From a checkpoint of a small rotation predictor.
Training: muon at rate 0.015, 9800 steps.
Data: 97500 training examples, 38.6 epochs.
Rows from block 8 of a small rotation predictor, named by matrix and row number. Rows with one number belong to one neuron. Each number is 500 + 25 x the weight over its row's rms, rounded and kept within 0 to 999. All counts start at 0. Numbers have three digits each.
After each neuron's rows are labels from the 100 images, of 14848, where the neuron reaches its highest value: "top examples" is what is common among them. Only what is clearly more common there than usual is listed. The data: rendered scenes of toy objects such as cars, trees, mugs and chairs.
# fc1: MLP up (model.blocks.8.mlp.fc1.weight, 384x192), inputs 96-191
# fc2: MLP down (model.blocks.8.mlp.fc2.weight, 192x384, transposed), outputs 96-191

fc1.193:499519504481557504473479497506513507494533503469523481529508538506525491491520483478514456518474503475536458527510517469476514454507505486550515467466522503500476480456509552480495502504512530480478527480439450495494500481492526492543497502511516474494422465520489500470495541506458497509
fc2.193:466490481503537490502504511481481480491527499516495536498500514486492523498476532548469482549498555466464474520540497540494476501480517508490509534515461524497477499507471511471483500478505501565506503495504521506531529475462443497522485484492512496507491505505528475482496479487485477506
top examples: blue object; its colour: blue

fc1.118:529465484498513505548488491475514511538512463557453509485525473497496465529461543589490488507543491510527485494512564511485456503525512493483547491464530480505495520538503491468536496543450476499503502471466486512506508488485504492525522488516495490471484550519468489503512472467488476518
fc2.118:491499513500539558484513502472483465508545525529545525453557506529480491500531500505509486511485453509494551523535510515497508545538494521506526502491491503542537481504515518488517467481495501502484523507512486471565505486523500510484537506562510486493496525539483547536458493514477454475
top examples: green object; its colour: green

fc1.138:497497528494482479504463505524491518497490476529495493512513518522479535539504464554483510494498529525484519502493523515435560532492495472524498500475487455477457486492532496480432486558543495477499537469502503523479495521535501515481505475469521477524480493463516464500472435473528518495
fc2.138:517523502498532532549531505521519493543472513514484475498442490480496522488521533457469540478468498505548513461457478483541519540524483480506458515497490470475508523487516493491540486499471461494494480521502487517518498529506510482493483491462454525501523465523512501511503502582460494444
top examples: hammer

fc1.251:508500536492518484514529483493498544528494446509501482450496507434497488538507484511515463459508501515492445493503513487499501491570511541528493537572482467468503503497496497490511457495453481484533484497476464504486492484539475483532499462524521458508487516511505470502460498485510478517
fc2.251:495495541455479496490485465511519487497478511518502549487478465528503506509477522480517490542498483467472545539519506482543514518461459459459552504492495503482492494500520522473519506503503476479492490523512509480553483500509518508467534513504474506502503515498491539493544444501452521471
top examples: blue object; its colour: blue

fc1.367:512453466512499482502481506501496521512523485547488469478516511514494530495535507547456444527525438505513510496501547504450494485507495500479483453488516516501492522532523496465556477496531461513509462510487518478493474512467493496477528525458553491504456509508461512477529471492450496537
fc2.367:493480490461489536482490499537535473492555487518514424466536521478514502501491448487514510479494539483497503512538474486464480496566513510465505530503540548520498473509482512518474498496490485496480501487492531511526537488509511524457512499507497519489504535522512495518472497488497469448
top examples: teal object; its colour: teal; green object

fc1.328:500534518501475435473507501544489530481510541478495456499510534513489504507502507495526497493522490511475474457498495518470464493460487508471499516521482525538463522518464518443506525517498505515481500488481516542464459484472493492502520556553514528505532501490504514472501549499497482507
fc2.328:530492484521527549525506497535472482511483425508507499472497485480484518517525508483532489500502500485516487445504508511505458532514482508569531500482512520509493507535464502523507478499473472524520514494544512466517513452448527503517527470478488525538481500524521495476540520482496534480
top examples: blue object; its colour: blue

fc1.354:477472483493500495524499523474508485507470478506474509467471504497532494508528442479480551551424483456502486528521558460482537489480493536468498509486561513497512480523530476517559534478504464516475484476446459498501541509475499498517484478465517480542485504510501479515494508472446455475
fc2.354:508484544522485509498511473493486526513479569480482497480520492477462472564496510501477480488532498516518468487548475455499457507535507535505528512483479522532526485457510446489500473498470552534453485515488534540498474507459452559549532494512554524484493468514509511519492464465528522525
top examples: orange object

fc1.61:494474476547510521501452515530492511479476495501471490488473546520446504519528495502504496521495522485450462483477521461527522523474483498513475533501516479545526457497468548476508515482539514529516477456484484489571513559550528497484513489505469475490479479478510485518520455459489521524
fc2.61:490468482496486559496462543506448518487492443478520461453499495509488509504486486470477503472513503509533523541497495527525537500480454499552486489517569485504465481497471545483468485469512500518549474503485486510555514498514506508502512510561486505532471475499499522538504527495490508514
top examples: light from behind the camera

fc1.40:470457512487501483484508515509552472487520487536534502500502509524495530506488470489529475518525482530489475553501495490519533445517482507530474571472481507494476505579492474505489515550495492486505550481537509531496527457485500504484547514502537480524465509490491495480499482468523501503
fc2.40:555473509487515516489494553528511474481459514527473449507492470450511523523486493508471492484467500507495504496545474473505511532496523476484474509514530501480531528540505493467508467495497492518495540529489486467515500562488506529535525534493532490523515490514499516533519519515490474498
top examples: yellow object

fc1.312:577474482506513472495523511516504507492497480452475518519502538525529504495534526509519494535510513543505481463480487476494499554532473532478492516519539491502497520532506475511458493518492495481497504537496487491520499501529529473485500511446516496484533499515514491473550542485501465508
fc2.312:560516503479512509482526545519529482547474490511503500503517531503493499524554536500474491470489485471528537516473513529461509492419520512486507493509534474480500496513482511546525487522495588512521523512510493476451508481492545463542570507476484481519482504494494482528467450477514462499
top examples: yellow object

fc1.351:487461509502476529469486507517496529499506521518487545539447480486468551493474513480476538474500507491515491480490492506528472494517467488471533508465481477529520486499529486518502514520493486480485454448511534540531500460507452510509552465521474513504537510504503435518496547505508491552
fc2.351:491469499522529507535509534484514461548538543549468473508524482516576471554493505461513482484515481515458466466427494508486518494493469530514524512503520494488465499510495475534493496506526508495504511525463477482495484462508504524499491513441496542527500478499490513514482527507468507470
top examples: yellow object; orange object

fc1.169:540526525518521522519464530490492486474489527468473531504476526454485510502522477502478511509504486524530507520552507469471528503494490477495511538532475490468491489510504483485539409504484517465518565536531458506499500449534533532514515546510475468494485491493467500483533518516453523497
fc2.169:494540430507484551520564531498449494510489467530478509482509427503520511501520521534498490452513471499492482504537485510487516488510490484483435510496471507501523493515509504467521527498524518490523488503484487479479497487450496456514495504515505497453488499465497515503464476510507494568
top examples: green object; its colour: green

fc1.239:521486513532507515493499481483499517495480490538487510468475541543477486525539535496515470520495527488489490497507491490476501507440511545515507525513506519492438494462478503466499518484500454497463500520488469493465492472518520500488525478514481545525492467523494501488555506522486516513
fc2.239:474558540515491480481505523496471467481489500503490522500479546467509496525467459512547519490539473480553507516513535534517525436516520516507552506492487477508540482468496481535498526501523524483521471547520518522531496450528491543540520519498522488549471500537546532474423494506533497486
top examples: light from behind the camera; red object; its colour: red

fc1.51:471517508459458445490501489489512549487493504513542478452503542487510528474497497486478490471497498488494500511495473489456476515523495515489495556468506485526460487444484494473501520493486516513554510478519525467552500520481510516481509515502473440515489476515483493446519508541507488508
fc2.51:496501482489486453537542486489479475496512499564482529515499519501468484519490510537484517517488466487466512489501492470502495516521476481494509481508505537486494474503489472494528524519479501529523488497487524491543507491483477477469498540496506486529454461497515478499468532515464499485
top examples: purple object; pink object; its colour: purple; its colour: pink

fc1.372:541479487519452484477501505498548460463498459518507527496515556512511514491492495475491484532532491505495525481510529485526482524495511462486515545475459521469476507494537510471522487495501524509508533507508523453497516527459517517523486485485512481514478476493476479493494477525531542507
fc2.372:518552554444531495491475468493516501489501488545485492553518448487523544487530442509491447504541535470538469513478535524493469464503498500477508526495508473491517469500506493503492516476535495487518510486478482514497506497488521497532509489484511507523461524507492451486481481506474518508
top examples: hammer

fc1.337:463493501455568467516510509527506504514474469500492496517464497481486506475503513501492507463497482541463480485485437496459479489480472499493458536478509508501518480482524527460477498485503534475468539549494481527478494447499491520532538487543521465452519481498483510471430499492439508499
fc2.337:483494471450471451466482468513536512486493466502526490536518493490519538474502474451493536516548554497532508557503481495464523495496532482517518522504487519527476497486484515519489516509497496504503505510495557501467484545526500464508540463515528493527501528475519489546505483523512498521
top examples: light from behind the camera; purple object; its colour: purple

fc1.283:545483496514524514491513476492513468523503456536485528511497528504547515462486482509533487501488496483495436532483512500498457485449519447500471525511531506521468537505525493535459482457463502486492532475495500510520542499539503516507515489478498512532471518538470531486503441506509471492
fc2.283:518480574522483510511502480516476437465473541493477509454477538488506456549507491498439524526526496503524499521509518488484460484520508489466449481479515509511514479458510505489505475485493463459489486496491510505530568536484538478500521481486487506482494504512516465441525520528502512505
top examples: red object; its colour: red

fc1.293:491489457496503499466493506437477522484496458479509503486491511483476516481511476531489467508463550516505468479510484532469515519500482495465556486492523474468515504545513509524527478502486495520508501462489506562507499524492519540495525500526508510479498475489469467480505514531498475525
fc2.293:492496507481468534500534483471507512527467519487485509514490474557495461484500493511552497547473502509508491490487485511512463507503530513501494518516536523497485496514531471505537500576498536494437487535550531490492501445472523556483479500495483567470481533526486451497463453522482456525
top examples: red object; its colour: red

fc1.1:500530462509462523511501541507494502495507481519523534497513490496475502495488486455495544544496476520503494498481462516541501535495476501505498472502496497504498499517455538494458546478541499520517489448498494508488534466525448500494542527481549459501523524502523462460536453545541470532
fc2.1:510483459526487422513542502496492529540509527535453508526481494521505509485504496470471518517470539512455472490506461506512529529491514491515440520501516502458515516510512502534497468541532522510471467502509446513529510472481495474535487453458463492508512485491521521520446528460528479484
top examples: light from behind the scene

fc1.39:479508521509472470501511515496485480521504519510540513521520515484471486523487472470560495499488533507481528481508479472508477534502506498487496461482556477502507506497510549513489526486517535458513509472476518494450471520475500502555524517516464437509462424517453523467512502548507527486
fc2.39:519515473502483502529436510504500490520464530518496489488472543520537519475481513550476501490463482519476488496494545480500494487463543498465468513514500494507487507496457469433503461524513538512473468449496492483500472533467452508494490485512491523448529518514546514521517530494439489491
top examples: white object

fc1.5:537522509522484495461493522521536509510502508485502500489475526469562499495496542528488495518509464517500483455482467502511482474514489485501507502501479475499468509484530445536525521528477531495536473456467434497471517444506513470465558505481522494511522493499504510482481454530492439494
fc2.5:478474482482484513510527504499479484539496498507487511452486491530533490513492490506532456458519489517503533528481514544497550511503505540520507521508521546500490506511518513496492508527547504488506520531524484505497480495468497460497431537481490512482501557532475514473484518469508500477
top examples: teal object; its colour: teal

fc1.270:535518506481488511498500511423503523472500536501500482466481457489516507570506525546498518501508540500494485537487503530504485505467472485505531517515493541470507508504478456491497482486463472468515498510476482454491498482467524503526520446518502514485483484523495491501507522487459499482
fc2.270:501500488508520524479467519486516514526506486522490508522543555554443505493500462504537527535469495495468558498523547525495513534520491518557469475482524494483508501495482503489502494525499496463493495459510508536478498524481498486477482478515504497506544517491474499494495471419494522499
top examples: yellow object; green object

fc1.225:531463492488496542481460484515504491494486532502513485493495540466498513528479527462507466486496518496522462521502516496472477509479469503526522500524502482501488516466504479494495529466524480491528534505521496558530497490494539498508473483488525526501473503526463493466490506506552526476
fc2.225:516500507504530472497465480568520507495485538509485532493517497475525452517496486542501488502512466519504512508488516500485509475504474463501470513504502492520509523482472519477497499528507481480527551476439487472525526494489560476452544536499498512489495520500479547502562485500471525510
top examples: blue object; its colour: blue

fc1.98:447508479500477472499473519519507499503540482463473502526498492489497481520477522506514500523505517539487533476503525480540518548519467483529486551508498514514515577542424509451531489537553473448451483491488481503508470483502454493498474482466507495522508480506480528494497496540465523535
fc2.98:486490493481474496504525489517458511544497480505501493490474506520512545478546488505508479490515475492550493485511527535481544498504473509493522506508525494515491536495514518532493533464488494542509556521502523500497511481454549540448498498489514508450505513486518445490443507494541499469
top examples: teal object; its colour: teal

fc1.191:477506537465509524496534489512472525483496476516520523435482499494470478539462469464489494505509508513493485477477491496485499483505461480513476520486499522518485525468485490465499502466538511488508508491475486469505503499510522493470550478536505512502472458540524513472524464492426502477
fc2.191:526471478475460546492497532497472468477516524514514494533521521500493478513462456491445478505494513511485472486514518542486506512486536497490494524499527498501463512526511485549488515499555547509509483521535513548472469480502475462509501474524501486490461514482551469519525501463490519511
top examples: purple object; blue object

fc1.27:495534540463496501466526564512571499493484482502528443486481499516484530519501524447460512486524543501498538458500524473493492521479513517487520497544523485517474513536503499448521498481517553509472484441536476512510488527479509492510502512511520455514473487488492517529499488475484510490
fc2.27:488485507483490515508476487455487523556463465478481476495476571477498475490493528464568454493474513471489496472474481546548510537495534537495496479494515498485521451481513549502492500479507469506530478493456540540507531476474501498523506489490500472488490457512503508521535527520505490470
top examples: pink object; its colour: pink

fc1.329:505499504504528468554511515537509445527509517498552475472511504522522506527509494494444530469511539479456490495465523490459473511523496565483514500472548507511514521546522463516475458539463502488482505512504524521483474458448488493515487531545516521508505483511483504519525504517510496471
fc2.329:482489506481483509529480509527451523507455494518508514517481519500525512493501487440518528532506506514498493507482484510450506470486486538524494511506524528490515469479496499530504539465526544518491455489479491517526516461534486458454535497523473511531518517490504469510479497456446503522
top examples: orange object

fc1.144:484494512480448504504495452509492510491461488545507468455433530479493473518532469538533498495470475558469463542505525523498514524500513459503523530485488509510488472460492497481525521502488485485485489474499531491515508496548476459516508499499480450513488525542486458462497452460516518500
fc2.144:509475494513514520480514503518492511501495488474539491597522528483526558547471471482497483487469492533567519525515545481478472478477499500496524501498468489511480511493496494523506490488530504526490494486510510513519510489508476499529496551513528541538474512532475521532495493505497508474
top examples: blue object; its colour: blue

fc1.37:485525490497492466449489490526521503509493538494475486453514479502546517530507505521510562518501514504512462495483474505506493517432520540522527502491481536502517491499467518491507497483500537518494494459498504533499534471485537500539480453483509458514517476520480492486480473508474501487
fc2.37:490461516536496500515524497512506494469524447524458456497470539471485514515486441483491458472509511470480494519506520502490501508500498496492557500511479532506523468487526478523513480465536498485539532511495534527490522557493507442500497518492487527494494502465516496490497502524517496459
top examples: red object; its colour: red

fc1.3:501534495518493469527490521450521483509512508552522467500506547513495523478523479552487494535506467504469493454459469491525526458476482524514527510492486497491510566506500486510516511551534476465498495485498470474485501489489505507502474467535533495506509549453507529511506518506455507529
fc2.3:528537492536486544488503492495512482544473538467521469479535521497480488500521503493486452522474504493492497542522516455500531487500540495449513510500457528529497486501466528522455517464479515498454503487533518504500510473446461523516495541482532518510513530534500481520504501517520507512
top examples: green object

fc1.59:517509526520518496485520514503501489494504445503509466450480547522491508509477494524528512498512476479548483515521515502491481465474502521475519492496546510491443468497534489555480551497483469496499524506465503512541517478473477481523488567464525461495473480501470513528481496494532495532
fc2.59:517497496522532506519463506479491521533480497529547500527512492497483494495496473506532521551542457473570479458539484441504487454493463457530532487483526486493512493513512506530498494495492508451505485562510527516519487516500521538457497504498456534525531471491487469486482504505537541522
top examples: red object; bottle

fc1.157:501433474523496486532495552504518477516524523489491492510529502506508533441531476514500492514495521547525490467492524480516533481475480476485475525559501514520509502518519506486518495491464506496485475514463486521545505490521585500513534495443501495449462435492489496542498544517499456527
fc2.157:459492490501491520486548540501505503483492495470461508506523572499493481530507523510518478505521470522448534470506439527515518489576488512498493519500486455483479555510469477527503501516508495527478502490514452483513472487501499536532540556487512453489500496508523491429461501468516522486
top examples: light from behind the camera; yellow object; its colour: yellow

fc1.306:520511497507505481485501493474518511492525455473553513468401517498470469491526500503524503551503484505474521467499460485496438469482519430490520510495481514494511483513545479471474464513518517496491525531488449485486476504490482525477502504511522510478518470489504492478504515501533471508
fc2.306:507549521524492516481479502489488505482498515523501514497528509479498513503524508464469502487508479493486496470532492527472502500454467462513464496521486503499480551520510523530466457489511537506516473537494537501481496510578475488469500508552482479529496466514491493466554520501503470488
top examples: pink object; its colour: pink

fc1.36:528505494509511474516500524493550501489456513501449512457490526494507495454514489502479514524464487534455498485505539535471487469502467523507483477477512520503508502490464486500519487493500501505470469541489493456496514493552551487497470489502516502478450521500499486476518506529482534459
fc2.36:508469503508479495488512462468499512427508498476479509524515465488466513453506486548512526494461471497539471524498499514520484466528492492552502492505500518501500473493494534498469507474510528458487462468533453515509499439493507495506522502493458479493486513488514454499493478501500455480
top examples: pink object

fc1.347:476488492532489496518531535511455489499498493517480501482493550493512515498492513530459536525512464487518500484470518486482507493533546453477509496502539462495497522541495497499499542522502477478525476517529465473515487475573465503494472478510507475533516529504515457484531536486470506484
fc2.347:489507454489496491461501504494531511500517520478485485466471478431451520481481504512512518544497502504470508495481457510536478476499514505484485495511500510514500516499464515541508509470508472469458490483507455505521463509467463513470518495472487505488513507510499505519509513492500516494
top examples: light from behind the scene

fc1.361:494485489493552507537505518506512474444511462496475485510510529510510468512480500473527507492533478509516499515523480469487449491512497514516501493495486507512471462501499542466537501488506499508473539526566458523486497465436448533508500459492559530490516496476495477488543472500489485488
fc2.361:534496486537525505525482473529493469508470526481473493496580500532479488501539488497481515454472534455510507496557484533490465532470501506491472488536505482487475491508476496498504517507484507443545519507479520522477492504494530500496494498506499509489476534512482484468471471519522486473
top examples: yellow object

fc1.172:521491501506543474483510513505547477483551524499487496477501505476475533511544507502524461465488542452505505476507487496513470490539534524441473535517504516505479505519505497520491521510510499532504519515469480479506461495491540498455532490495506468493475495508464485501529470514516480524
fc2.172:483520474522507503509482501493512506527520484476483490497519532505550484518528534543487477504521480482477499462500493487519544499491518531474504482515507499510489495534498431537512503466471504509501568518497531473483530515515478429488474506475535499501481502490487479479507536534471488491
top examples: red object; its colour: red

fc1.177:555502495479506468548488504524532490537499481501508483509497506539519458492500509492445488466523466488457468525458438500506501544535534496511486479514526499462495473481489459528477457532512509445495503531473521492516498470516527497469561481472510504490503498429490509472531493509512468505
fc2.177:557513503511526516474524475518498532483471491514499481479515510497481531514452480488519480517459489488518495512526499502523515487494508526446536499515530514489503453471497456471500538516521507510489547530501527496522507539480501478472489492499525525527519476488484512481490485454444551480
top examples: green object

fc1.227:504484492469469517495487518457492494490504491450451532505512525512481493465495481533507486526528483501498472511476474519502472503510487477502498479482530500527479511505451521528477463493453482491497472492514491505496508467546493439488487497464529487490500476476541471517498518470496498522
fc2.227:512526483501532507518512510524538546536471512515503485521487461511529563525482518499532499498533518481452482531515506521461494507518527507471493485507540496540512520512517508494514520484520535459524566506475484507496489542461488522542500494499534478454498480431485537485521494422491487514
top examples: yellow object; light from behind the camera; its colour: yellow

fc1.222:483497547488528504512475518501520550496507498539516496458522498477541460516520480494508513501523515496476478485530514496505489497506484512518486515523483513504540484460523506485477521501494486495494477420471507491486519488525486531496507452496465537492516482508480509520509483463528533487
fc2.222:492525495495529504475473515499500433531504549508507506517493486541512535510482524551536499475492476513524474473525433537519468510516487509519493500498494481512532463528517442483510524509502510520488515492493522554550492538449551517464515479505511461513484476533449478443489482479489483510
top examples: white object; its colour: white

fc1.186:513519527487493476484473521480475534481540504483482502476532483485456507487521481512518474517514464515515470516541514474493497500517473546503543528464510462502513467550495478479567465498509465482550474468503522499463496440504487490508501528502487499505532495490460479472484489504518444495
fc2.186:460454511539497489487496480500525526551519493535523505492503453528521523485512459506476510479506474490490540479459510464510484525513474479484473482503521502526485472491488561495487490476476507529483507533497492507481498482462504489508492500484521492516478484500483485474456494461485508536
top examples: green object; teal object; its colour: green

fc1.2:479486517487465492515465491489490503535497498493537493468458468502496498510488519472498509503515474544472444551506519513483531457482467504530448504493485501534514486509533519501516545507486461429489455482482472481497470477532473519491521466525468496540552478535483486495494476472471518509
fc2.2:504475503481503492524493515493474487495536521489501451469502489554536487508512489494480484479516514477531501517489488568499498539491489518519537517481508521456521535513454526522501518482491475505486535526516502505498519530473436521519518472475469503577488505546524491536485494493448521455
top examples: count: three; green object; its colour: green

fc1.228:504456475499529477491508464501536539452458490493519502488509436470505565515513517523452488503520530583499502512484559527507520483578506474511516532467496518488528486519505458510508486477531510518499505454507483476444501489468500508519528458484534477499474509468459520479490477520488456510
fc2.228:549541433470505519491481485479525472510515523567482529525518503554497521483481514486472519465504494507501527474519515491458518518515493498523506494517513439516535533513507491535520473503491478554495531510470491470483483514495554521508472528477483504496495537501517469488501492464510514512
top examples: teal object; its colour: teal

fc1.250:565474512498506496530486515503514475468532468530549524490500539531472508486475446474500509511496508462496479505484500512496508522509520470506483448506523532505495471462573501512457489475473491512508490475485519463524454500518501519518493570491492512499512482530463504466481469530535510515
fc2.250:525511466505491544480493497486504462508530536565514478473492518539463517491503478519508473539512512475491485502536526499516496476543519483493519525535533485525481520466490500497508518532502530503476443490541500505522500494508469509474534495493513506507506463498505513514505535457551505515
top examples: pink object

fc1.223:507492530477508489445490511528527521519550465487524486498510501534523461490505474479481526516500490454507460447498506509500499472467526538541510463504481538490537469540501504509522498524478477512485536457522479501499482491499499480482480499533503479500462557530490469457506499506483522486
fc2.223:504512486492479515472520474503482495462540511479505536494499493500505525502482505498452483563489495439486482559578493484476510494481527468505467500506503508503513522508465510479498519489463471485452512482506530545525504499499521602502490483489482523469479500497481483524491463490507470472
top examples: teal object; its colour: teal

fc1.56:514518505472493506471433550533498508431499493505492480478510522530512499451440462509544470504508509533476496532478485504484493455532535527491536481493497514492492486522465482525489489538519516483522479491500499508550499478511501484474460498500489487549458489484565459562492500467473515480
fc2.56:490486515493534511502528465496432481485463530508477508508508501491533469514544503514512550501543519512511480475502482486476468529506482529502599480498463517558516479477478493525485496465499503455527514473538523453487515469489476517541541479508527506483525513501481457500475478528474507478
top examples: light from behind the camera; yellow object; its colour: yellow

fc1.125:500508508472515463471497469466503501501458463552468534473492483513488492456521470497490488543518457476490500546501453509524540473508474502532507502508519519486515477511513489468501501522525488486487502520518542463541524505500521550487496472486494492509556493517487499502545503494504529533
fc2.125:475471529514500515489542512511495487471521476489499500569471503491483510534474541458477547519492527517514523509501438525474505500533465532498489531500486471524477532508471499472536498511493480469492473473488545490513516467443534462526433481497546479507495517493544455483526536477520470493
top examples: red object

fc1.257:500485477502489449505554533484482506496467486545445498488498471528521431467441487497514520535481470543508504455503509501506465492490516504495462472479519529483507495500490522520483492499509500489507478462441461452503522493514492495539514468495522526472532490491459511499483528495537470485
fc2.257:494469536465517521468456506506519488537486523525519479472499521513507505517603509492470449511470529477521511544503533478471504480492522493512529504506526505493503497525528482525460548502499511487471530492558495521489506534513515490481525483492501445505496512472467458483510494502529562515
top examples: white object

fc1.43:515504478484506496487486489554488520527491432459488471556482530494500500509489476532515442542487500506540515470498501485525483501482526514480488481484522501507495470526495544512549499488509514502465480493463506467463525501479526503520502483487467494514471483505479534532487533505494497435
fc2.43:523491496492519492453468502516481495510506539510474475493524476473548520531535486482496476524554476522535490485433512498522490530501490482536524517473482508515491512506537490496503534472507522500496514488479495483475492514493453514483517476487501542476513508506529481469508497450530514484
top examples: teal object; its colour: teal

fc1.287:506510488485514472529549498496517503499509500525502498515500537468488497483488519510531460468525479495473497505471535480521549500484519528513478530453481531510522502509484540538464480532546493505431504492493515515537422470471515491494527475495457509536482476531447482516513458494539517496
fc2.287:499481437527512485520494545510499479517481497513491522494483469485495473530463481534499569461510510447500494463499501507498450459470444495511505465483524527510489500478568506477519523536486481495535508467497540455462447498570495543533469560480512479520492466520499498490487495505499466539
top examples: its colour: red

fc1.212:538482481480484485541472510490464512466487508491473484513507493512539495512486472511526464548504497580484543527490496474499486544491481564495475451449475537529505523456471508526506483487537495494482497478494477531509496510507525502461495499522482478524433451486435502515532520476530509492
fc2.212:471496464454531521464487503500492532480495460459490536501522499542511526479520493475456508476565537481503520502480513479484454511492496527493530494527501494481498493497493525523470531531479490530514484462519502490513530488516502491482456532521512508527549503497478507542507500471471462514
top examples: light from behind the camera; teal object

fc1.260:527473504489478485509535431465522494487525458530516492506503540500483487542486463515495460501454480484537507472561497493463504550522518526484490461501492510520526475494475488497506545509481477480456507469483446511492533524462521525493528534458512508487504522477535505492504523499467493522
fc2.260:530523508491500506506470488517461497490501469497562496481533470512523537469521463521514536532516544528489497501514505480482477478523503546514465518479495524502534479479478518530489504522566479527523508525514531481513511472492497506479500464496483491539509509537437463501522464533511514476
top examples: blue object

fc1.343:528471538497504478499507475500480553487469518495496523508504511502500505505521505439499481472515503476502475501492537506529470504483469461481532442488473470521481498545460479537513495522448481479535504500507475470486483476482500488492499519537497500472551519532517433497517493509491509550
fc2.343:500501526525482498496481515478512465490480498475496506471474506409546491526513491484529510475499509492450475489485468517544467520474480515537532498508501511513499481500523476482487527447484502479480506477452485479535503473480517478518464484481482500481487467578488505502541487442468509503
top examples: red object

fc1.28:537494492533486513527485485487482479500487482516426480460519476485514462453494480555492547465534463482477523451464477501503470451485516526530477549516484494507484489443463500491503437507474484516460522477509452524538515462490519541479531492479491505524506519506502462520501515498481490532
fc2.28:471449475520481516519503507511531505526489463473506555521503533494478467518518484483485524512477464471477532507518485471463497485508504486523508508499488512498561467517496512477511513474509480475469481520480529496501467515471509538478484484498545474508506512468524500483558519459529499539
top examples: ladder